config.yaml
dataset: "cartoon faces"
text_encoder_causal: false
ema_decay: 0.999
Rows from block 4 of the image encoder of a small contrastive image-text model, named by matrix and row number. Rows with one number belong to one channel. Each number is 500 + 50 x the weight over its row's rms, rounded and kept within 0 to 999. All counts start at 0. Numbers have three digits each.
After each channel's rows are labels from the 100 images, of 14848, where the channel reaches its highest value: "responds to" is what is common among them. Only what is clearly more common there than usual is listed. The data: cartoon faces. In brackets: how many of the 100.
# convs1: 3x3 conv (encoder.blocks.4.convs.1.weight, 96x96x3x3, each kernel summed), inputs 48-95
# convs2: expand pointwise conv (encoder.blocks.4.convs.2.weight, 384x96x1x1, transposed), outputs 64-127

convs1.72:447468467436555513552493513442485455418458618408504505487457403417583503591596525422511503423494508402400471461479457483503492497515490500510449
convs2.72:343474454488485448524431588506468472608488503439525444531510432653529415525489498462491462479497497462502477506521524496470438515514541529520505550436429501570530461560505400438490489518529565
responds to: cap (100)

convs1.15:486457489461487567475460497515470302482436541520495406527522458455437443492405578457464463422478473545449472474510472463540567590526621428559464
convs2.15:397554458536479427507502591471493545537452433565544468500517487598434503508492476478477557525494546582510478499462470484404531511519519443462554414491562408567515465545490571462484480513465513
responds to: cap (83)

convs1.48:486554480427424473524508485611534445480500446434497562520469464448435479465532532554508448483504458583505404451418514513427484487569468432424514
convs2.48:526535504513486489452490484435493519517547483479476499522565450495465531520554473515550425529503448480596452479429383468476472648435502549427544441485521513556499497541535482489596329580496479
responds to: neutral (40)

convs1.67:472493504461522532527532479392425445540437505458514464562458483437545505503517428514510462452450499489509605458436533510485483608488520541466548
convs2.67:560542498494439594476450497506533470572448634515467316466563448425492541455550484511498506484571498498654497487452528498491527444501489499542605469427455559506439441490536539444600497403503567
responds to: bald (31)

convs1.27:503528508473480484558401435444502371540475526551458488510438531497533468478486526443394493472486487516400455564432458494488529411487460509584460
convs2.27:478523469529485534518468555527470534519512535515460562470521436499496510544521463525458464535405375487413411464394509449487488509472489500563537563491426569505439497475469565443525494583536416
responds to: winking (54); neutral (35)

convs1.24:550455463400508402484480523500434424544373490469478439493395536507506496488452471501477437559494487485506554471452430490460550443463425584506520
convs2.24:471454508453488473507466548596466486543467404388511497511479475519423519361420508552480487576511532464543529480530482445451431477516496482503583452496439448439605522521521501464536418549480443
responds to: a bun (83)

convs1.70:493416528428494487471473466546461480489531578560500462486506440368458431530585484516506518467447487486442440517493456530493495426550441449529515
convs2.70:623519558539377515444500577535466452484491563381628460490510549384464511518529516594371519564551481565503474606516407555578598549517478425462522474505504481563569554463510495530526457543519471
responds to: top hat (28)

convs1.91:448441499430573503557523518493483521514383565440504454548468483482488515509439472409494499477472495482492588514436533477529435534516679452465466
convs2.91:538486551523488450541502492495518513501433522510495381399503584475445543487506487592497510457495454529552483575474450486452455457469532461521549466545510467482448599481557539489482488466592559
responds to: curly hair (90)

convs1.88:525486524455526452456501550439525405440500504432477449445513489367427472444413293552420461398474502436446543568492535483477570392503481470459431
convs2.88:538529500481509451411446528576526440548546592493511544537534484514609529478554546524538526581468462416469545481516490430470454470584551567479455504555448513519475488441478452476521435520310478
responds to: hat: no hat (100); bald (95)

convs1.93:510503522426466592498439493556561533542453503534415542510481528487476419520474419537565412580499411414429485508530504533472541437529478562571504
convs2.93:445518528464468516474491453581478456508530513518553547507479576473500531488491543536447507546438478514568547449512470558413502462495443527578489456509575552489431460537493441634386536540466473
responds to: angry (85); bald (51)

convs1.42:430456534461506486534436475434551494535484501465494475530403400609577470499616528480524490555522501538514489514581497560484424512512375405491454
convs2.42:437561450498470474542540467527513502510474520505518471473469483520561524572511449480555501583561580524516435538484583444490467509518470480529533534478527483457566478565515498517464477487488535
responds to: sad (97); orange face (39)

convs1.64:528529439400429479565416486602459464575449496499433581553449397536524489451513477500605524490507481512477494581396497551490419550470460421458454
convs2.64:559591502414509487475524523541540418500503472488524468526403532470457457544441416505516547462533540560609489488546508511512426472475424500494521477477554516505458510554515494535487520418534529
responds to: cap (29)

convs1.76:480499477458457421558448445479442475475595508499500468483488533489521476509599482487589526470505457436555402492460495541491430505507484527405474
convs2.76:440472461481534514430554461488510568530515489570489491519507449520482440475493622513522530500464518528514523446472375517445500607558569526436550432505586537484510495565459454455470524336530537
responds to: glasses (68); sunglasses (32)

convs1.13:511388452503502578521444502487482378537388510523535428515441403484514471488431478576458445549512474525402500485515524568558548529435466460456446
convs2.13:373514440510499508559492509499453505437444459443569448504425463545514509563464449519489579486539482429451526553476502434442505568452499422548457484619519569391489496393508536585400560494553525
responds to: top hat (53); cap (43)

convs1.23:476420481455527517559442476482529601397496499501506484460532450455483489514453495499447493468433456490505502480543515515492482526587569430466422
convs2.23:561491532433444405466407535504596557434507472568549547515523403456515456471568452389539506511541591506586491478481468604465432431475504591507434362545570568547487501464497532442498590523495565
responds to: beard (100)

convs1.55:525465449447481543377483436563512501500492503660480447527480505524397450462501415429410484456503499496575484517458509514453555498496453426425481
convs2.55:468477454479558498528514564447485409485375541412566438511548482516534623459487545452477662604538481535559536521452520433374432476481487446580528458580500542403386431400501533484479489484496543
responds to: top hat (77)

convs1.59:395422457454471507564450430514464485502565523516499359503484591416450435370594564503427492452440548543529540481518536548422547463461483499515430
convs2.59:493433520575568586472499640499433513560545489502478512570490642485522546481443548520471449517489539485549604499500486590532555514547507426497411495552579473500564531559458502479439565563543534
responds to: pointed hat (94)

convs1.56:525557517506466517421394433469606430504457524524490489530445515493489534604510534499467510443590468477386460440578494542552516587448540520444482
convs2.56:486497458518482438552587504410501539358411497463488491533436523539550507585498619464598442470544414536403516513511514509419493522465463552440577514523489510485497468460465444501397512558544506
responds to: long hair (73)

convs1.11:569415519453509478581530542480502530428553524405482557479551465558436485569436527389606490532608557520476495417460470450517584410533431432494442
convs2.11:466419491496491540502550401449453433446504482537513564603374440489470487512433494522502494566529394550496489482514520500435557473497445419489502503480501485440498574475533487568513457553499450
responds to: a bun (26)

convs1.3:535434484481533524549506489525453522560574516520450604462453437517422404476489517569511435522530480487488495536492555551480490380571398419492410
convs2.3:491457472505409496461462530488515505521471461507533464411500549401465510449489458488466514485547552484454457462537519458448543557584516428559508432448418529543478470491567437498508498458468513
responds to: beard (100)

convs1.6:518465432543438569615516435503535500406424484537435415495490490509508524479487580529525501425446480563446495492390475403479522527590532542504416
convs2.6:421427540516502531442447460544579487512485557387481466455614448484538562425556530516484497548511518501498524516388484486542499546464554372547520519526529486591564491554522596437538459428517528
responds to: beard (100)

convs1.1:459456477508464494407471430470520593468457475502508461489399500481512492546525457460430516454547562448467445502561476471450553464558548451547426
convs2.1:518493488576457452548459496564496557438416458534574528514550509514492506575507454413331506490497511487465472459569503527564493492503536479540412468550516511468458467454502447452558518555502459
responds to: pointed hat (100)

convs1.35:483427422478446599459536528507499658540455483618441556552473501466471481537450460546458527605512446498579527517469486499409522519554522499470453
convs2.35:476449462593487533510488538447444512484522578419520493485525521500480526563608566496468510404516454548424496482462483518547481529463535492476502527582467501441521498320505594491477525542514566
responds to: yellow hair (39); long hair (36)

convs1.53:543480577496456519496480482460517565541485502476486470496448531441443445536509479486404517516440531482465486461454546528498569511586517651552555
convs2.53:506467503431538470542572570478421554573584468550518583451456505509529509562440511468560527467571505539504578420506457512616554424506450461544505521474586474514507432492491565482527494475465530
responds to: curly hair (64); green hair (33)

convs1.21:464453488540499453536516499545490423589485550389490551503554520541535466545655600456590523508506549494400546459458498514449504511492441412500457
convs2.21:527585475518551473471525488512498543523516484458464556487498456508499513487462561417426495491466537571437475507513461461488475446562487405493576509468450502449513526537487507587486418452505465
responds to: angry (99); bald (35)

convs1.83:502543525482506518506527547440445477528448501515522480507528521497534517457492507570424432506511492443555451546536493518468425465485412520594542
convs2.83:437472471443514428498517622543413463522517469520553429503521506478491521515503528521475516517494449472503405532456685428504505407528507565443513488517488508498514439493473320478514553488453511
responds to: sleepy (78); beard (70)

convs1.68:474528474534540516453483482477498410546520622435579450466580532529427468486491465473511426424487510461446533546497499474446482557487439444470520
convs2.68:469480548453406541417495495556594536499415508490520553556447500459478512399520455593509592459503595581544518526565515470491497494496487483522484533400495629580442529453506487485536453550467534
responds to: hat: no hat (100); a bun (98); orange hair (32)

convs1.29:455594506577444461567485479453463515439519427487441476561539615472537522519419424464508541537528495455545481462561464563428417524449538443562515
convs2.29:479465517567453519441519516545485602503571482564471540463522448540536502530502513405512445454500431492549493552514556406509509416451586451553437519570557575515529491545500410433504532505562391
responds to: cap (64)

convs1.47:507487472427515511434492504484506405526509468388508462422446431459539504431481489537458405491508492460604508556423517508538524504456433512545463
convs2.47:464560497466494550520533556527542476501474529452590467557457576506604491542409448584523460371493508552525497446504496516492457463485420473557527541502511383551432535480538424444519442553488506
responds to: cap (26)

convs1.41:470431427468525502554475501425547435487516381540514418476449513501473407474471412459435488472549470490508520467470438427550485572510552486494479
convs2.41:468432415531515573537442430483435496476435541564472466432490519443487418540506567502465467463412509521480476556561487609486492500552510524425438454507638488468623541594531535575491503549529551
responds to: long hair (80); top hat (30)

convs1.94:498567488462538408578484544552526363434420437383511481544465492493472538504515552503485438482491503495547511441536527557533472529473556392560398
convs2.94:529506486527492598554470503568504435511473464460483477506406505516564602564440486609493465522511546474510493510446513633529362461467584527542459553498470486563484567483499512599544484585449450
responds to: top hat (37); angry (36)

convs1.17:530456488497531558568501597535558556556538510480519542512483510542563514581439497404540514490557521494449510520498519434521576559478518486444522
convs2.17:436532546486574485357492501638533493518383522507448447485447508509483414540460516566451445459521501443465528556495522566551503482505486539496418491417521525458544462454508550623489435447497517
responds to: hat: no hat (98); short hair (40); angry (35)

convs1.84:520521497469511566493478535501503461523537483554540532390550488475453534603485420463408487460502484499543490597553486444454525403549330509502468
convs2.84:430503522450487514495573534471519451529410570453603515440480468440480500515425508464453511523494424503546509527526472603529480484475390546453542551498475385578541556533566470513436447433427505
responds to: pointed hat (28); a mohawk (25)

convs1.43:520508487499522457562522510601516567485540508568473562470532449579509481493542470498481471504538556504530505569521535428540614419568411448465437
convs2.43:577490578478543544436603499411531401533460540553505513466618532516475494500484494478506563493463434536430479417473494544593513498582539516545551559496476607464443571506511509627573513470544436
responds to: a bun (37); angry (32)

convs1.58:480530438528524520462528490528489390455555497544539521448498479489509468527412549525471523431477506533521486479448509473475501538492447499588426
convs2.58:545407502562471518447474478498496502524461601518471497457425498540648556509478581507453404432509465546558499563455534569510503559482437469485531392511510416513496497454502393513465498560476561
responds to: cap (60); spiky hair (39); top hat (28)

convs1.10:519528557464500571441579516412570485540437540560468426505495576420471512596392475407419446409523505446476539530513523542426495578522482466486471
convs2.10:582566533484519470518433548569488525491569562546539412442501550414561480475440555456555443562475444488438462439408463475572423456440551487440554448511562555575473416640549378508614513511439514
responds to: a mohawk (30); a bun (27)

convs1.60:571551500463498513468502488482542540494570615386554476447508554398473510446572515551465445481444502505516516629497484492429504460484518544441499
convs2.60:490478568422581501406543489515458530543471437505501489578465493650516488459556589428376584500495529481544485538503531500583395451487482543530559539427499498502474461554513386469408509439503463
responds to: a mohawk (71)

convs1.22:451536504518634417608472562529521409443517495391440456519603484513512421458597547508575510445447472525515491490518527479512453506488490480534480
convs2.22:498485443487564532474557460601388466502519425535417468548473518483481523478565536546448519430478467455536473530499602496506533526497451418442462479550496512457531472460456482535564467501379495
responds to: beard (86); sad (41)

convs1.78:508497502463509416449476553441471466470399478465486472458500440489516520550413425431479468449447533492508546465449563555552494482385418478494549
convs2.78:499505536467498413542473571542503515455428520537485373425527492477475480504453569582536580459538520507505511495551486553543580483429535470506531480525546435532406584528505505496544508456505487
responds to: a bun (52); long hair (42)

convs1.33:489526467419479575412530519439510496550376512475505452508559444463433528543415548503512509601531407524419468481486468505406481586499480514428478
convs2.33:500441499455534520489536406450461568508497558581541503456534448566504579478529563504475466438601539498645482545513488508532589536479517491488507481512510501536485512468518498482542462505524505
responds to: a bun (100); hat: no hat (100); yellow hair (25)

convs1.86:448557559405494519552439549561560498414420480469496509539472497459518477577419460435498500396455495501383534405480494456438486532506540486565455
convs2.86:479570565432589412506486515529542481454510489513501528489466484488540528492438604463430409503436520473450557549461594467450443564432480459403421478423532494525479540487531563477502437595486555
responds to: a bun (26)

convs1.37:467471503410552422468543484517491479497493457504422278462513584450453487504522555534568567473488469475507447469540496510486542480564509501526405
convs2.37:544488468485505523508508524536450464481466509548437446514490518459481515497522480490515555541397495484449446487534487514497499485384465466533524473511618546476446503524340492521499506484522548
responds to: glasses (100)

convs1.65:541404481547380504440448501519521432469463559435558477454473507517512463553527508550390467522520497460475527443409484541434500497446411473467462
convs2.65:398450380376494541498501473537488456538529482499513479474494523625487472535490470507490466479549454434490451392443450494451453459473532519528494504484410444492496460506545515459552476494530516
responds to: top hat (50)

convs1.62:469573513501506476455481480485493523468513495475518619474511486531499524525103553530497525474498501533529491522461534505492491494570448462520530
convs2.62:495527447479558549509508447505467526502526468540422445545492512528474502495470462473492524474523504501465446544484590525472458595557495459513537466462418494489501538559808513506424457501484566
responds to: winking (30)

convs1.61:471397506460479384502414467470491478453434491515481526479408482503460458511413539554514445384492498521590442527536540527456498385473526464534433
convs2.61:477503504466509538540469488491545548442538511439574470511540535489553453321444476440538428518519489487583530533478497435486500468520438446471507478455408476623413480541537406551454498465503507
responds to: top hat (74); beard (45)

convs1.71:525436501473464483457501481550531527494575461372523398475538467371496499504438549491391487526495502490394524498457569582473461475478486473476451
convs2.71:466442450502474439518486462478466487508553431475508527451599571465463438563478485473557468597536462459518529471457508506486456465590518586482496596435571506505518442531409519483466502519445491
responds to: glasses (87); bald (53)

convs1.19:432532518528544547522470577457455526566427548501535417543506414528589495525407512519429513492464437435509512417472530526509453482477511467522575
convs2.19:514432434596490408545513481407491555540526456534473410395480480505530471505506598468498506495543456498517456528503473441462448508473488507467533514407533462508491444555502584436514458446503487
responds to: curly hair (89); orange hair (28)

convs1.95:536471574443511523455412452417472489520427490518543499500471469467460495486378523597395464512503498388466498549520472546463482483494486540527447
convs2.95:513550456481582486548484544525508472505499507509532532597488465495546496479509408488481494578562537443483497544508411479517505545492534465434641388511478498499614553490313468428448477496424449
responds to: glasses (67); blue face (34); sunglasses (33)

convs1.9:420530536564559600458464464525484413487518467529472529563511408512475485534441509422443406481477497530494455508446439438499578557508520471498500
convs2.9:504466480477474511506443524548446428515502525538479554323441443465426515586598502474518469383439414520544450530457491551592533452489523455491500491517570434494530558536575458423494573523530413
responds to: top hat (38)

convs1.34:501512400486578517569526489478472449514436555494465403504471521428503454530523549529547532481395484515516441487440440405447453499514446426583479
convs2.34:495510508529535494511498550582523501481484475508533473485517519497496471525446460564475467549474473467529487445499578517550484506563496547507507524468487484506476533548529477481522503515504482
responds to: winking (100)

convs1.80:532402485529430545516456551509561440424487562541538504546497398541427459529478517517461415433500479435388511524449469511526480492468499404481435
convs2.80:517544540497555547386551431534541547378498479460528572528452454463441514457498555547388419525465447551428476440405500571584549408491456491462377406450483506471521507496534533546507446465483492
responds to: hat: no hat (100); a bun (98)

convs1.44:525508455462528410560513483583503394531395496489492499489427446446519469498517527475547475464468405513439470453576434450492508517465434420522506
convs2.44:589438522557399504463427416506477438570430596600483495509594543499474515492564486526481458527476449534417569482477445553491470524534509531504518425507477536502520415443500494498629487469510498
responds to: hat: no hat (93); bald (41)

convs1.30:492494510554546558542508582471431438432553492465468452441547534456555497497430600588489446506461497441485538522421554428497482372454373535489501
convs2.30:507587519511497521480541523425546497552442552534503551545557524535492439505472533475399542497450539601501486458547474555618512433435500490443613529405534427557551482392528486426634461528407499
responds to: hat: no hat (100); bald (83)

convs1.16:541441523478508531458482528541506479475408475508475584502519436613493503490502508428506465583490593490582445655525525471536494494581443456517515
convs2.16:475515438558551530537540556515444549555496507427541501486511423522453517469538389486533472566546519499598555512542461496508500455547565480590531502371414541541427475441485527407410596483465615
responds to: sad (42); curly hair (35)

convs1.57:527520486518463658446480501482496492567479572549462461473524507556497543661510444532467510523642460521530608502429498532467481591471405505515588
convs2.57:529378516507553495527478518466350542386539467518512486451549507443504481456570513452520499531481490522467495481432488487460601469352548449477528468462521572457454519457505476505546577445511533
responds to: long hair (50); crown (27)

convs1.85:452537468526446551448517444573520531564434507526491482491464533612551442503446479563472496506556435620598471495425481475449492470571398475488494
convs2.85:534517487459523550512569489440534482572561451508477589508622452511486459547550382512504509557568460494423472597528471516489518511502545410486461450537543423485537509512535512505496538533491568
responds to: beard (100)

convs1.14:437412586485528489390414533424452499511432454460510513463444404484375465504474444454438482458449509503530502480505585423524501490542558447479465
convs2.14:530474403520553359496483485519470571448540559429543577518465464562430518426471466526508508549466538478579488512464511437486527531502481499496550504551502537422517554516513637492484539474486493
responds to: a bun (49)

convs1.32:519441455409508547494405484576554470440555515527446519461457509536454432504475560482508524467605420474423476509561477538492564497451436398503453
convs2.32:478445532466508486461499585509474547487513504483488559489535525458532542481495548570525393503431563519400490554520540472555490427543474445480486484498647517476525536489478485551525560474564507
responds to: winking (67); beard (48); orange face (34)

convs1.39:460565520522488583462521431463530462496409512517414491507495492410473434478452496555487467577531454522351495541406432471427445490524481475503452
convs2.39:444519468591552524507589485460477536556578410414487516478459513493459510462610529479462491510425447494501547452500523407447501494485495499544516494545522545515507492512526479462469497531535390
responds to: cap (61)

convs1.69:393454480473472473503584529485502531528478466467482464520483525365534480527531593619453499482393472455472539513440503534397507494497497410511465
convs2.69:573500573582535458483491561431571538525378498484562554539573524487502443424515524447534379488402480441491451565441510474495520520484576540490527483464516510499495523480520498461596547525466460
responds to: crown (66)

convs1.4:482432545456530526498418491489543485451504506492531546468623485542489417485633583529509524452478461498507492580553518558535551494524439540460425
convs2.4:517521453515565414365538396536561486464513493521459514484528524525541505569583476526472463474492568493525457465487438469497370512687466597442512490424580471494473539513489522457586455393454554
responds to: glasses (49); beard (42); blue face (40); sunglasses (33)

convs1.18:452549564472470489408596507403568465473462472509546504414500425430414507492599355472397490539504514494429542520497501529489454476507432515515536
convs2.18:484540549506459488436529528501549398491520522446527568527484528489509505490479483476524424525541563479556547429619536604455442511554422526384557502510460376586585439483523495460432456479533535
responds to: a mohawk (43)

convs1.92:541519555471573501470589537486511568487507487461482585493463400517404571588428513496485511484589579510518513565549585515482483514536519545596568
convs2.92:411441480527472489475572512471483485557417560491452530544571535461493498516543494462557469469542474541496528485488407542499448440491445486457572462369592452425453363488527494457463603550550542
responds to: a mohawk (36); sad (34)

convs1.49:527571571581515438561547504567425519540526483487514519549547429605512562593471525501531539504590483575549490465458574545509500546502561528509584
convs2.49:466512477548460488496482605441480521510516557431591502582536393460499547559533431404545483606545371575470458449435496454508621446499576534480509431446500525472420458587515478523585538502551537
responds to: sleepy (49); orange face (36)

convs1.5:502519451483504451470428488461516524449523486488521518511493456391556553332418546534490474367416491544551518488446471470435518535441481434464472
convs2.5:480506475555530511564491430517525611505540498518520469508484446576631471526520467609480487430507505354535489490588475464539393559507496475560416512571518434483497630501527536495565491489433470
responds to: cap (47); top hat (38)

convs1.25:425457502547504458598537525510497542484504473461499453549548355434543528497598544608615466444479464452550502479502547520515460426502470537543570
convs2.25:527431448532508556534595463486470534527481420543410510530552518486538498525473582490483489461484449492497441482427573494499505507603517471504500369469367543467488515538416508481516410541525527
responds to: beard (82); winking (49); sleepy (36)

convs1.45:477497513517471647562483454614445474562583465600498517503468443520523401516495526454480456519513498477537410427469442573474484472502450471467475
convs2.45:552474467399506538544485466600465505404453508516396587510588542541514335552400551523565477575622645513482514463544533406514514492473375528481503469552417537493527515580511519529455459529489469
responds to: curly hair (80)

convs1.52:480427524536506415514494532537475446498553484432562417551448441569432509531531463452525414442486516507516545451555444570456482551428503418472454
convs2.52:523479512575581503466531469518463493422550484560466474597552566490415480496499437459500476572463518510459554534550507437516621476610559445515543486524586540455525533565507501562482495527493542
responds to: angry (100); bald (36)

convs1.31:484454501436423509521522498564466425472411511549432514478481460494378529589499474453443481575437501547407515536508447477419447595459609401488511
convs2.31:422488483533560507531396495497487571515559537502513472466465569413591520567550421559474405518561433509453489426427525504430450514463519581549406431479468523570456494479516487463454519572491481
responds to: curly hair (51); top hat (28)